Weights of a small contrastive image-text model.
Model: 64-pixel images, encoder arch swin, encoder norm rmsnorm, encoder patch size [4, 4], encoder depths [3, 3, 3], encoder widths [80, 160, 320], text encoder width 192, text encoder layers 6, text encoder activation silu.
Data: trained on single toy objects rendered from many sides on busy backdrops, 50862 training examples, 35.7 epochs.
Rows from block 2 of the text encoder, named by matrix and row number. Rows with one number belong to one neuron. Each number is 50 + 15 x the weight over its row's rms, rounded and kept within 0 to 99. All counts start at 0. After the name is the row's rms in percent of the matrix's.
# fc1: MLP up (text_encoder.blocks.2.mlp.fc1.weight, 768x192), inputs 0-191
# fc2: MLP down (text_encoder.blocks.2.mlp.fc2.weight, 192x768, transposed), outputs 0-191
fc1.135 102:53 49 26 40 33 59 33 47 39 83 54 74 45 61 52 76 59 42 47 49 54 39 35 37 39 26 61 40 61 56 87 45 59 61 38 50 53 17 60 70 38 69 38 48 32 52 57 65 68 39 75 38 47 49 51 53 30 56 58 79 38 63 32 29 46 70 49 57 65 26 57 08 38 58 43 41 59 52 80 42 54 43 34 56 69 59 31 70 46 36 38 41 37 31 29 58 62 62 41 57 52 50 57 32 55 26 70 77 35 40 40 85 43 58 68 57 71 57 34 58 73 52 40 42 56 48 35 29 33 80 66 10 56 59 49 65 42 41 61 28 67 52 41 62 54 36 24 32 53 53 52 51 69 32 49 68 51 38 64 57 45 72 40 38 70 48 30 38 66 66 34 36 52 56 70 44 31 67 67 26 50 67 41 26 61 72 41 61 52 44 29 76
fc2.135 122:58 44 56 52 49 63 50 47 58 62 86 55 55 46 55 37 70 35 45 57 38 21 63 50 53 57 81 25 61 47 75 40 63 39 68 45 60 08 47 39 64 48 46 30 49 50 62 58 68 39 38 55 49 62 37 70 46 57 72 65 33 76 51 62 68 46 39 55 64 41 54 48 34 78 34 53 37 70 46 63 41 42 62 64 51 53 49 49 21 30 60 70 36 41 46 35 57 60 29 71 47 52 54 29 48 64 52 43 47 67 62 35 25 62 46 30 68 55 37 55 56 28 27 42 53 50 57 10 29 63 73 36 78 63 58 63 63 39 66 23 53 42 52 64 63 11 31 40 31 26 72 39 65 51 47 71 32 50 05 61 40 48 40 51 55 70 38 74 67 36 53 48 64 41 47 84 26 37 32 36 71 34 39 41 62 48 45 55 25 54 49 71
fc1.136 100:47 51 52 48 40 82 14 33 48 67 60 48 38 60 63 31 56 44 62 45 44 58 17 55 57 46 58 50 72 60 64 39 41 33 27 20 42 51 46 32 58 74 66 49 35 29 67 37 42 24 60 42 28 39 35 35 47 67 38 57 69 77 55 57 65 61 74 53 51 60 38 51 79 46 43 32 62 72 56 71 63 30 48 72 39 54 41 30 42 69 81 43 58 69 67 55 30 68 48 26 49 72 43 54 51 34 31 77 41 51 45 57 43 51 44 36 57 50 54 23 53 61 45 41 60 55 32 55 72 49 25 47 62 47 58 32 25 69 19 70 29 61 30 49 57 53 59 35 70 32 56 51 39 46 70 63 58 60 48 62 57 59 28 81 57 50 42 60 66 36 68 26 56 30 53 75 50 24 42 43 31 74 68 50 77 34 52 49 08 60 31 58
fc2.136 119:48 39 49 69 57 36 69 61 28 17 59 61 31 28 45 62 61 53 68 56 56 74 75 36 53 40 79 92 49 56 87 45 55 56 55 69 34 41 63 65 57 40 56 58 44 54 53 52 58 42 17 81 32 41 70 57 62 47 52 55 51 70 38 80 44 66 38 67 42 68 51 52 62 41 50 50 15 31 48 42 58 41 38 65 48 41 50 40 27 50 77 52 25 41 72 66 43 52 42 44 49 54 32 38 72 31 32 26 45 49 76 60 42 36 28 41 49 61 32 11 47 28 40 58 53 64 77 39 26 32 71 53 52 57 46 56 41 37 54 39 63 56 51 57 45 54 53 61 77 89 51 41 54 40 60 62 48 43 64 51 56 60 71 40 42 28 18 57 38 53 61 41 60 36 59 39 33 45 10 70 33 41 40 32 75 51 51 37 63 33 46 31
fc1.138 111:53 49 86 43 56 70 59 63 49 38 62 33 56 56 49 68 42 40 56 70 35 68 75 59 35 60 31 51 50 64 32 46 39 56 58 49 69 67 57 44 68 78 60 29 33 43 50 25 69 58 86 44 62 24 44 47 42 50 48 29 38 35 42 67 53 25 38 47 57 59 83 34 31 47 30 51 32 50 64 60 44 47 48 62 65 41 48 52 25 54 31 48 70 62 72 59 38 79 46 34 64 50 31 14 47 44 37 50 38 46 61 29 52 53 67 60 56 38 42 40 56 54 62 60 47 49 73 52 43 45 76 44 75 52 59 29 12 78 53 42 32 41 23 44 68 39 37 55 62 56 26 82 36 26 64 64 25 12 48 81 41 50 48 38 47 32 30 23 46 69 76 34 62 85 51 45 38 39 50 52 56 50 64 31 63 58 61 57 55 61 55 44
fc2.138 141:60 28 44 23 60 45 44 38 25 24 56 46 45 57 43 71 48 66 33 68 41 70 53 75 49 41 30 58 57 45 52 41 67 64 34 46 55 66 78 51 70 43 43 45 54 42 63 36 40 51 81 63 55 33 46 74 45 73 52 79 50 41 17 65 72 42 77 34 30 59 47 51 54 51 55 39 27 31 67 58 54 62 58 43 44 50 45 29 64 58 45 64 46 47 69 45 42 81 04 52 57 42 39 56 58 46 48 48 72 62 28 58 55 40 44 42 49 45 38 31 46 63 51 61 75 47 65 45 54 39 58 38 60 60 28 44 52 66 31 35 30 40 32 38 62 19 39 70 75 62 19 54 36 61 36 58 35 50 70 96 35 24 38 28 43 37 43 47 62 65 59 31 42 68 56 40 26 75 35 66 45 60 63 60 45 69 38 81 59 75 28 51
fc1.139 099:63 67 39 56 27 38 57 58 59 51 63 62 58 81 39 67 34 59 44 67 46 13 48 37 37 64 38 57 49 47 33 67 65 28 83 21 64 58 68 42 89 28 22 47 67 53 47 48 69 32 43 31 17 59 34 49 69 60 41 65 38 78 47 51 38 51 59 60 35 51 24 39 23 43 40 57 36 62 57 52 58 44 47 36 42 38 32 85 67 62 56 60 48 45 71 55 43 71 56 34 45 30 57 49 45 87 36 63 33 44 41 13 54 36 34 50 62 67 62 65 46 50 42 59 49 31 47 56 48 59 55 25 92 38 42 39 83 52 70 70 50 40 41 59 49 40 56 42 37 71 42 53 59 37 67 47 64 49 49 37 48 51 56 45 41 48 58 51 71 47 43 63 31 33 49 42 54 58 62 09 29 37 59 74 66 68 40 26 45 70 32 55
fc2.139 107:38 42 12 35 49 55 56 29 54 37 74 59 60 47 48 66 39 49 44 32 59 48 48 52 64 49 43 45 43 39 63 51 49 36 39 64 38 65 48 43 59 68 47 54 54 61 51 26 28 64 62 39 55 38 60 31 56 30 41 57 55 65 51 47 58 38 16 81 54 71 60 31 49 19 56 49 69 46 46 18 60 25 77 51 55 50 24 78 46 72 59 73 73 63 63 62 58 57 26 53 61 41 58 27 60 43 36 56 57 44 44 47 39 55 44 16 64 67 47 49 44 30 51 44 04 62 34 48 62 61 50 55 38 37 73 53 49 51 67 65 53 63 53 24 35 51 65 10 40 79 14 29 72 42 51 51 61 34 60 74 32 37 30 62 52 44 66 50 55 67 53 76 33 67 55 69 59 55 70 55 71 23 39 60 23 71 66 46 46 77 58 53
fc1.140 102:22 63 52 39 57 69 70 44 43 52 66 59 64 64 79 61 69 58 46 67 46 38 62 59 59 23 66 61 34 59 67 46 64 40 37 58 64 62 53 48 50 43 69 49 59 49 37 42 34 70 65 60 58 16 76 31 63 50 13 47 69 56 44 40 40 59 39 40 46 23 31 34 82 67 60 70 54 46 69 52 42 22 46 35 35 67 43 26 54 62 63 35 43 35 66 74 47 61 66 65 47 36 57 68 47 59 73 51 45 21 55 81 30 38 42 55 24 51 58 27 35 53 55 61 63 65 51 61 63 43 59 49 42 27 41 41 74 37 50 50 67 41 40 59 38 55 24 33 16 38 55 44 52 77 63 35 42 62 55 54 95 56 35 47 42 49 24 38 35 17 33 45 85 37 36 56 38 58 52 26 64 29 42 55 52 53 48 63 31 32 56 63
fc2.140 125:31 62 38 45 32 53 64 55 35 52 53 59 57 66 31 43 28 33 56 46 63 62 60 65 45 53 49 68 31 38 20 69 69 69 33 65 48 51 49 64 63 45 61 81 55 75 46 41 28 52 35 73 54 49 90 30 62 64 68 39 51 72 40 42 52 60 70 57 36 43 35 25 69 51 68 25 24 40 54 35 71 20 40 50 44 65 33 30 59 55 57 69 46 38 42 50 61 36 53 45 46 56 25 27 13 58 76 52 56 80 28 34 44 54 53 50 78 55 37 67 54 44 81 45 54 38 71 51 66 48 39 47 11 55 62 37 47 53 24 45 58 20 47 36 80 38 64 83 26 57 57 42 52 62 60 55 38 44 37 54 55 45 63 31 18 62 27 43 35 50 63 62 56 65 61 52 41 47 69 60 72 31 55 47 71 35 40 59 46 69 44 37
fc1.141 118:37 27 33 42 27 56 55 38 48 46 58 85 47 55 38 67 55 34 52 51 41 33 65 56 88 62 64 29 33 60 26 23 64 51 43 48 38 72 34 65 63 56 50 27 44 52 34 49 54 30 50 38 55 34 53 76 63 66 48 68 52 57 35 52 71 60 78 65 79 29 62 45 66 63 43 27 63 32 66 62 16 59 49 41 51 51 35 45 58 77 39 41 50 33 59 79 62 82 49 34 47 50 57 50 36 44 57 55 45 36 58 48 45 40 64 44 48 54 47 39 42 08 27 56 42 46 45 62 45 68 48 68 41 36 68 68 56 54 68 30 29 59 43 41 41 36 62 44 39 52 42 57 48 67 30 61 74 38 34 87 59 13 47 15 67 25 52 44 61 51 32 43 65 52 41 66 08 77 67 48 47 60 74 72 51 55 45 48 37 56 61 64
fc2.141 044:47 12 30 42 20 35 66 48 38 50 55 41 52 46 55 48 54 41 49 53 41 34 40 57 86 46 73 47 29 47 28 50 67 46 55 46 40 36 42 70 50 16 64 34 56 47 50 56 34 53 52 34 33 28 76 57 73 61 53 55 41 55 43 61 60 65 33 74 51 20 88 63 32 53 55 38 66 47 47 56 36 50 34 47 44 72 30 27 43 80 38 51 50 46 58 68 33 69 76 46 56 53 52 31 31 54 28 44 41 25 51 43 48 33 53 28 48 55 66 70 52 29 24 79 50 40 41 61 30 86 26 65 33 49 34 82 64 59 68 49 50 38 49 46 74 50 68 60 38 66 59 51 77 58 59 71 54 57 53 88 55 17 66 43 48 40 70 28 59 47 28 49 80 52 42 56 33 67 52 53 44 49 64 55 33 60 61 58 36 71 41 45
fc1.142 092:71 44 64 51 42 52 39 37 51 21 56 51 57 41 43 65 38 62 72 33 43 55 47 25 54 62 49 50 45 61 60 74 71 60 16 57 42 59 29 45 71 36 68 53 66 92 62 52 27 38 59 51 34 36 46 50 77 48 42 48 31 55 41 46 51 43 52 62 47 58 46 36 58 75 35 70 61 48 26 75 68 48 51 38 45 22 45 49 37 65 51 26 69 83 63 46 66 84 38 55 69 55 65 29 66 42 23 46 40 58 17 54 46 53 51 50 60 41 26 16 35 65 73 30 53 45 58 52 52 23 50 39 86 39 41 60 58 75 55 56 36 61 37 66 44 50 64 36 69 38 68 23 57 45 59 40 51 49 42 88 65 45 26 35 56 42 59 45 51 72 27 42 45 30 32 62 60 32 52 28 49 30 45 20 73 56 40 43 76 55 64 49
fc2.142 119:83 38 67 47 50 68 46 38 63 38 52 48 25 42 42 67 35 59 51 35 66 70 56 69 40 40 55 33 61 57 55 59 12 33 57 40 49 53 46 52 58 45 44 35 19 56 57 74 61 76 50 56 72 65 40 82 70 32 55 23 49 35 30 47 35 48 76 50 68 47 26 48 56 31 63 57 54 49 56 55 57 82 56 22 47 50 32 35 54 61 79 47 26 57 50 42 41 46 65 19 60 35 17 26 41 46 58 28 49 82 40 56 43 53 35 65 40 43 66 71 52 54 33 47 30 60 45 15 39 59 36 77 41 78 34 56 70 48 43 70 43 49 59 38 56 62 31 60 39 41 70 52 34 85 53 65 33 28 78 22 49 44 64 54 33 47 48 26 61 53 56 31 75 35 55 48 61 57 27 60 70 50 52 61 61 65 35 47 63 56 70 42
fc1.143 107:69 41 61 33 37 56 56 68 43 36 72 55 74 90 37 41 42 53 73 29 49 29 59 22 34 38 63 51 42 30 64 52 28 37 37 33 62 35 59 56 48 54 51 40 53 58 36 39 47 38 46 50 43 30 58 25 51 45 50 68 46 38 20 54 31 68 54 03 45 46 47 52 65 67 42 50 31 50 25 79 52 77 65 43 52 63 55 53 30 52 58 60 61 44 36 57 33 44 61 48 58 50 45 73 62 41 56 36 47 33 29 58 64 69 64 43 57 57 57 76 63 41 43 46 68 44 48 73 65 36 45 47 66 37 48 58 55 51 49 54 63 06 43 65 69 87 36 82 51 53 51 77 25 58 23 53 63 32 42 51 75 54 67 37 42 82 32 36 32 42 72 88 28 65 54 45 44 40 56 57 53 37 79 28 50 61 28 44 61 53 44 37
fc2.143 143:53 32 41 58 41 40 45 64 45 33 31 56 55 47 31 55 36 46 67 32 50 54 36 58 33 43 29 67 54 49 62 50 34 48 33 40 22 39 68 58 66 32 70 51 47 53 54 33 67 34 46 63 63 73 68 23 64 59 45 34 52 54 65 65 58 53 67 43 40 68 60 67 32 53 28 41 43 84 37 68 57 36 53 34 89 52 18 73 09 57 61 48 57 55 40 72 69 14 52 52 57 74 44 63 53 79 50 38 53 48 57 77 59 78 39 18 81 49 50 70 61 41 23 41 67 44 39 36 85 70 43 63 46 22 30 39 48 41 38 32 51 52 44 53 23 48 58 50 41 51 65 55 76 49 37 52 68 70 68 64 55 56 52 40 54 49 44 54 47 30 58 80 44 45 76 44 58 31 47 16 48 51 55 43 54 61 27 45 36 44 61 25
fc1.144 096:52 40 20 78 42 41 42 55 31 46 67 63 62 45 45 52 97 50 55 65 38 46 68 71 50 31 28 68 29 48 36 42 43 55 37 47 59 57 61 53 60 56 41 44 33 48 57 35 54 24 48 47 66 26 42 35 49 30 38 51 57 46 47 60 43 54 50 40 45 52 48 56 29 41 30 47 38 58 69 58 31 34 60 68 29 34 73 64 70 48 57 45 30 34 66 47 59 68 78 41 53 58 59 20 42 42 55 66 47 58 32 54 46 51 32 71 41 47 34 61 30 39 45 62 24 39 72 42 73 83 31 49 51 76 44 49 43 28 85 41 58 43 61 34 53 78 65 63 09 70 45 65 77 86 48 40 89 57 45 57 29 61 63 52 56 29 66 31 48 37 45 48 47 55 41 57 52 65 54 66 71 76 59 56 35 35 58 38 19 29 30 62
fc2.144 090:70 52 35 48 59 48 28 74 44 66 43 62 41 45 35 56 57 54 40 48 60 45 58 58 47 32 35 73 51 64 57 44 75 32 55 48 54 23 78 65 65 45 62 30 48 58 36 53 38 43 41 43 59 59 52 30 60 30 50 57 48 59 32 36 20 67 43 37 59 53 45 40 48 40 64 61 48 54 50 89 46 33 35 61 50 27 53 76 62 46 69 70 53 17 28 27 23 54 67 56 64 46 45 34 37 32 66 66 50 69 39 48 55 51 22 85 36 38 13 59 46 21 59 48 42 40 78 42 53 50 37 62 63 50 58 45 43 35 58 59 75 46 65 53 53 62 79 44 48 52 72 50 90 38 46 61 50 60 59 47 57 40 67 40 46 57 36 91 46 82 26 41 44 51 36 51 65 57 37 32 43 45 54 76 54 40 41 14 06 35 70 60
fc1.145 102:53 43 81 31 21 38 75 61 65 64 42 62 49 39 39 51 48 64 69 67 72 50 62 88 73 28 28 36 48 46 39 48 40 38 42 65 66 52 46 56 37 49 44 23 67 63 60 41 58 55 37 64 73 67 52 45 47 38 61 69 29 92 69 74 56 30 41 63 31 41 45 73 69 69 55 45 40 36 22 37 50 20 64 24 53 53 40 54 51 38 25 43 47 57 42 44 12 40 59 45 64 56 52 35 36 67 71 50 21 59 48 70 40 64 68 46 38 49 34 39 65 41 72 60 40 36 58 54 51 52 44 63 27 46 60 37 45 22 51 52 40 62 57 45 58 47 51 44 64 24 46 76 23 47 79 58 15 45 41 63 58 55 52 54 66 44 50 62 31 41 35 43 34 48 52 72 84 41 62 67 18 35 35 66 59 31 76 54 38 49 54 50
fc2.145 132:42 39 70 36 46 60 51 57 50 41 41 32 65 48 65 41 61 36 54 45 59 65 32 50 63 46 45 18 54 48 50 52 37 53 28 61 28 32 70 50 50 40 80 32 67 39 41 68 68 37 40 39 53 72 65 56 40 36 37 48 38 56 30 75 75 43 62 38 30 55 45 48 47 73 27 48 42 29 55 66 39 53 59 62 52 43 47 61 89 18 36 60 81 36 49 82 35 47 49 35 61 60 22 48 52 15 61 14 58 52 52 32 57 54 41 20 56 63 28 49 43 14 85 47 72 43 75 50 37 41 39 23 69 40 30 30 60 62 65 56 38 43 56 50 45 59 51 53 30 34 68 47 63 66 71 72 40 74 45 63 63 59 55 34 45 70 61 56 64 30 28 57 58 46 68 68 42 60 31 45 68 71 52 61 60 29 71 36 76 65 38 43
fc1.146 094:55 89 65 89 59 57 58 29 65 53 47 67 45 46 29 14 41 63 16 53 56 43 68 68 55 30 59 76 34 60 36 54 87 32 69 69 66 57 43 30 84 60 38 58 38 53 54 59 67 29 45 52 45 51 52 37 52 69 50 36 31 64 47 25 53 62 39 34 65 49 43 53 65 71 48 68 20 31 60 44 47 34 56 31 55 59 24 51 66 33 84 38 13 50 40 47 77 51 52 51 42 41 41 45 44 71 35 66 32 29 47 59 62 54 63 56 58 35 46 32 53 23 40 56 73 47 70 62 56 44 41 42 46 26 69 64 63 44 69 51 65 40 42 47 50 50 47 89 46 41 30 78 22 39 44 56 55 49 48 64 46 24 38 33 34 71 37 60 53 52 69 70 51 68 46 44 39 44 53 44 34 28 40 45 71 42 46 43 32 50 52 46
fc2.146 047:57 62 67 53 27 55 15 20 24 54 44 54 43 68 66 64 52 62 57 45 22 17 78 60 50 51 35 74 56 62 37 33 68 47 71 55 51 56 16 38 44 48 34 60 38 39 37 59 31 44 48 64 54 41 87 08 37 49 44 29 43 67 42 77 61 45 63 59 41 71 50 47 41 66 33 73 66 61 54 54 48 58 50 60 35 60 29 52 62 40 58 31 44 57 49 30 73 42 45 38 56 35 44 58 55 63 58 27 29 29 47 57 61 66 42 64 45 54 36 50 66 57 31 72 35 65 50 54 34 31 75 48 54 31 53 67 69 43 38 58 39 19 55 44 62 54 55 62 61 38 63 75 55 39 64 78 72 56 41 58 40 52 11 36 64 50 58 60 41 54 52 41 55 57 54 45 53 25 87 84 13 39 34 40 65 54 50 46 25 63 55 47
fc1.147 094:36 48 74 44 40 45 29 46 38 34 44 50 46 54 32 50 48 40 79 71 61 70 46 36 46 62 66 73 62 41 29 59 56 44 41 41 23 65 68 37 83 42 34 73 66 65 59 68 32 60 54 48 47 64 34 37 48 40 64 61 69 72 32 36 70 73 50 41 48 49 44 09 61 41 68 27 52 22 50 66 61 57 21 55 82 57 61 29 38 32 50 36 59 47 13 67 66 65 72 77 24 65 48 67 62 84 49 46 51 60 54 29 40 61 24 53 64 47 53 41 39 22 70 40 60 53 50 41 48 43 50 43 45 63 70 45 47 59 44 87 22 59 51 49 44 41 48 67 39 34 45 42 50 51 51 60 38 47 52 48 54 09 66 44 71 65 65 48 38 65 50 57 43 57 26 33 49 54 56 33 47 70 53 33 81 46 11 49 35 37 41 55
fc2.147 098:40 59 41 72 57 63 37 62 60 48 67 38 32 38 30 51 67 41 49 49 63 27 67 29 31 36 78 39 32 15 42 60 56 72 27 41 34 42 58 61 52 58 40 40 54 39 43 24 38 62 68 55 44 84 53 30 64 31 45 45 48 66 50 68 45 41 73 56 46 87 70 66 65 31 67 33 51 57 61 28 63 46 78 57 52 70 48 34 32 64 37 49 47 69 44 52 35 48 31 64 40 49 45 41 57 41 46 43 48 66 40 52 60 33 70 79 44 46 66 47 32 44 52 23 55 38 65 41 52 57 68 62 74 33 50 57 51 44 39 55 97 48 65 50 67 82 76 29 71 60 33 84 49 25 22 43 23 25 60 48 55 59 43 67 34 44 63 50 41 48 58 64 55 43 41 33 40 50 51 48 76 46 40 60 50 02 44 40 54 36 31 44
fc1.148 082:34 60 62 30 71 44 37 44 33 54 48 53 68 62 35 57 48 55 64 51 60 64 77 27 49 33 81 65 32 40 48 42 50 53 23 42 49 47 60 44 43 40 41 53 75 51 69 41 66 39 74 61 53 65 46 50 51 62 66 75 43 59 25 41 43 86 63 43 45 32 41 57 59 41 47 55 51 54 26 67 45 63 63 57 37 36 44 63 47 11 44 55 26 51 42 44 57 44 72 63 39 67 93 59 54 62 65 59 62 17 20 63 37 36 78 41 74 78 48 66 38 51 46 39 33 44 53 21 58 43 35 52 70 57 20 22 29 69 34 65 33 57 50 49 63 37 47 35 53 34 42 32 37 51 62 46 72 51 42 39 62 34 43 36 80 65 65 78 83 60 47 43 32 40 54 59 50 29 53 68 25 45 75 54 22 41 52 31 39 56 29 60
fc2.148 060:60 44 57 37 65 37 37 59 38 61 63 48 57 54 32 39 61 79 27 38 13 41 53 27 06 35 78 46 35 35 73 21 65 36 59 57 59 33 52 67 47 57 38 73 37 55 23 17 39 44 54 66 44 64 70 33 38 55 84 54 66 50 47 63 34 72 67 43 28 47 42 76 46 56 35 77 65 33 46 49 62 58 62 27 64 58 48 62 44 71 40 64 49 45 68 55 50 59 84 48 38 42 33 55 41 41 64 29 65 40 39 51 81 25 25 56 55 54 62 47 39 61 61 37 40 62 75 27 45 28 35 56 63 72 48 46 41 54 57 53 58 55 40 25 27 63 62 50 41 42 35 50 40 46 83 43 31 44 47 33 44 70 52 47 75 54 45 52 65 35 49 56 28 48 25 74 43 58 52 56 26 62 59 69 58 52 66 81 65 49 41 70
fc1.149 089:23 42 57 70 62 42 68 58 58 35 30 52 34 66 64 61 28 19 60 45 67 50 53 39 48 48 67 78 27 44 42 71 46 41 35 05 18 67 54 50 79 47 62 32 55 66 23 38 52 43 60 37 55 64 33 42 81 54 43 49 61 31 37 64 32 62 40 64 79 38 51 23 55 25 56 69 34 26 45 44 72 40 69 47 55 71 64 67 52 33 29 47 39 48 42 56 49 73 81 51 79 63 43 16 44 62 50 57 40 41 53 67 38 39 23 61 43 76 44 35 43 50 42 69 51 34 29 56 61 64 48 54 79 50 44 67 60 64 31 59 63 47 52 83 37 63 67 53 34 40 48 89 63 45 55 38 34 52 46 40 40 62 51 74 41 66 73 36 64 32 42 34 43 52 54 47 17 53 44 52 55 43 56 45 56 45 26 65 33 53 54 46
fc2.149 108:30 50 50 56 33 51 65 30 39 35 24 44 58 27 54 83 58 39 59 57 61 64 39 78 51 41 54 41 63 76 30 40 53 33 79 32 52 35 49 38 22 66 52 31 52 54 73 63 68 53 53 06 41 36 41 41 47 44 30 52 22 32 53 59 30 43 64 51 55 48 40 48 45 68 63 41 41 70 61 68 47 58 72 68 46 53 53 53 43 50 60 38 49 52 49 40 46 41 51 80 72 24 83 50 34 55 51 55 47 35 36 61 63 43 40 37 42 60 56 59 72 37 46 41 35 56 57 58 30 43 28 53 49 69 52 34 28 50 59 60 43 63 70 59 54 47 30 57 38 84 36 39 71 41 44 76 48 55 77 13 37 42 79 51 54 65 43 64 54 54 61 54 73 32 51 52 47 99 77 41 52 33 26 65 29 67 29 43 45 63 54 14
fc1.150 093:55 57 68 59 52 59 41 51 51 45 70 31 36 32 36 46 61 60 60 52 61 49 69 51 90 48 76 55 47 74 46 43 22 51 41 37 40 34 63 53 43 30 21 37 62 63 78 56 60 63 38 72 49 52 44 46 63 59 61 69 63 48 55 70 49 56 33 37 52 37 51 65 45 68 96 42 55 35 30 68 31 41 77 45 46 66 32 40 69 54 40 45 51 81 43 16 20 65 73 61 35 40 49 44 54 67 81 43 61 38 30 46 52 31 43 29 38 50 54 72 51 45 48 48 69 41 59 33 60 40 43 46 44 49 35 23 53 54 29 54 30 73 51 42 80 45 69 32 66 43 47 79 49 33 65 38 40 75 55 57 80 36 65 57 47 46 31 31 42 42 18 50 24 48 49 43 69 37 22 72 18 34 52 47 44 53 76 49 50 54 29 42
fc2.150 081:29 38 50 65 41 55 36 43 21 71 46 36 56 69 25 61 74 55 57 51 66 66 77 64 41 42 82 39 71 28 57 61 60 55 52 41 76 38 55 17 49 65 39 38 40 54 45 69 71 57 63 35 36 45 43 39 44 59 77 56 46 67 35 75 71 73 49 31 25 46 11 64 30 32 47 55 49 37 69 40 61 21 41 54 63 75 33 30 52 34 25 65 49 53 61 50 44 32 49 50 66 33 39 62 20 35 53 38 62 63 60 73 54 47 46 24 70 59 42 36 55 42 52 43 66 29 70 44 52 56 62 37 65 41 29 45 51 58 32 69 34 63 39 35 45 43 59 46 79 45 41 53 35 52 41 43 55 58 72 75 72 61 57 36 53 51 29 67 68 56 41 69 50 65 41 49 50 37 58 59 33 51 44 63 29 29 99 39 56 43 28 56
fc1.151 085:34 33 58 51 81 60 39 57 69 57 28 61 59 50 43 43 49 44 46 33 42 63 25 67 55 57 61 28 52 47 44 34 42 47 45 59 72 46 83 29 75 59 52 42 53 54 33 43 45 26 43 01 54 41 45 50 31 53 36 75 54 47 31 61 48 57 55 43 34 60 79 32 33 46 36 33 57 64 64 47 24 41 52 72 53 59 56 59 54 71 48 54 84 49 57 58 69 94 93 38 20 59 19 45 33 70 50 59 49 59 64 60 52 39 28 42 53 57 54 54 61 44 39 68 25 23 55 56 44 68 68 49 45 43 51 47 68 65 52 50 41 42 54 74 31 57 47 46 51 53 53 43 50 09 49 64 55 33 55 26 63 37 44 34 30 53 62 48 49 44 62 40 68 72 51 51 45 55 54 70 14 64 42 27 73 21 69 57 75 46 30 63
fc2.151 092:33 63 46 52 34 55 63 41 42 37 53 62 46 44 43 36 55 44 70 45 79 44 34 44 56 74 33 43 44 38 60 55 50 66 52 68 39 28 56 27 61 56 53 68 28 52 45 60 56 22 47 67 56 70 66 42 49 51 66 42 61 55 29 61 18 29 20 38 55 45 37 51 77 31 69 77 52 48 49 27 63 53 66 36 48 41 21 45 17 40 44 24 58 62 51 50 32 80 33 61 45 58 54 37 66 24 42 52 69 50 68 78 26 57 45 52 46 43 48 63 38 39 43 58 62 64 74 50 70 65 59 50 39 46 55 73 59 78 58 72 64 61 45 41 37 43 59 66 87 61 36 53 56 46 55 51 48 74 47 38 60 43 40 57 00 57 14 36 39 37 45 58 49 78 78 48 40 22 58 29 56 47 40 54 61 33 83 31 63 50 32 52
fc1.152 096:34 51 46 61 44 44 58 46 67 30 50 51 35 37 48 60 29 19 35 47 41 71 68 25 37 53 73 54 67 43 33 43 47 54 37 36 65 76 56 47 61 54 33 54 60 61 32 54 32 39 57 60 38 76 60 43 51 52 41 34 46 40 39 59 00 58 40 58 48 38 43 37 63 70 18 50 68 71 39 44 35 50 37 55 71 17 56 67 49 33 18 85 65 34 64 53 31 46 32 42 45 37 53 43 42 83 50 63 64 41 58 27 34 39 60 55 60 84 70 53 64 47 58 42 46 49 31 41 54 48 58 41 69 43 44 42 46 86 43 58 55 64 68 73 43 53 46 39 53 63 43 41 52 73 41 47 33 53 59 40 85 71 54 78 85 70 44 35 43 42 58 68 54 51 40 56 49 77 56 53 70 33 29 60 59 32 59 69 39 54 04 34
fc2.152 071:61 43 37 40 33 55 72 32 42 43 65 50 32 55 59 55 46 37 81 53 18 31 63 50 37 91 58 48 36 62 47 44 28 36 53 24 35 71 68 28 23 62 57 54 44 66 64 40 28 36 54 72 54 53 70 55 64 24 76 41 47 46 53 50 14 59 47 56 26 73 06 36 43 61 37 29 50 25 46 41 54 41 57 46 49 38 51 65 60 20 24 56 39 58 53 55 54 36 52 50 47 12 63 55 55 60 49 61 60 49 39 45 40 54 41 32 51 50 29 53 42 44 31 53 47 71 40 24 56 32 41 84 63 48 69 72 71 63 45 88 70 75 45 59 53 52 55 52 52 72 20 58 57 69 52 45 54 70 56 60 55 60 41 27 36 56 41 37 56 48 67 48 83 69 71 49 60 43 53 40 51 46 78 46 60 57 47 55 77 49 29 68
fc1.153 088:71 51 48 30 37 56 65 70 60 40 73 46 36 40 39 57 84 47 66 26 49 54 62 59 54 56 50 49 35 34 32 54 43 39 41 58 34 42 77 40 34 58 72 59 72 48 73 89 76 54 50 44 22 56 56 35 44 62 32 74 33 87 33 50 52 71 49 56 40 43 35 32 28 65 55 70 01 50 37 40 65 31 53 42 54 67 18 91 64 68 36 52 48 42 48 56 73 56 24 56 71 42 83 56 35 27 47 46 44 55 57 45 39 44 60 40 32 62 47 60 60 55 35 53 57 46 65 48 45 74 29 44 73 53 48 85 23 69 57 44 23 52 31 53 50 41 36 40 56 53 41 53 45 68 52 49 51 58 35 61 56 46 53 33 52 32 40 44 60 50 43 57 49 79 50 58 66 77 41 14 37 46 44 36 34 48 26 58 58 49 32 44
fc2.153 102:69 60 52 58 36 53 55 28 40 68 43 47 29 20 49 37 21 34 36 40 32 51 50 40 33 78 37 67 65 32 63 49 56 34 48 43 40 32 46 51 81 67 54 46 39 41 31 04 44 51 47 61 57 42 43 40 76 60 62 61 31 57 38 34 51 67 50 51 45 62 58 39 33 65 45 59 56 62 50 51 61 55 55 61 39 33 77 68 53 30 58 39 40 71 55 52 73 64 37 62 57 57 46 43 34 71 43 35 63 53 59 48 32 50 25 65 28 75 75 76 30 12 65 57 67 46 78 50 44 47 74 46 89 63 64 48 60 54 48 47 44 71 53 56 57 48 52 54 48 68 62 62 46 59 65 56 50 06 42 74 52 65 57 41 72 63 53 38 23 20 38 13 44 57 36 31 45 45 45 44 58 51 65 54 78 72 43 37 38 15 46 33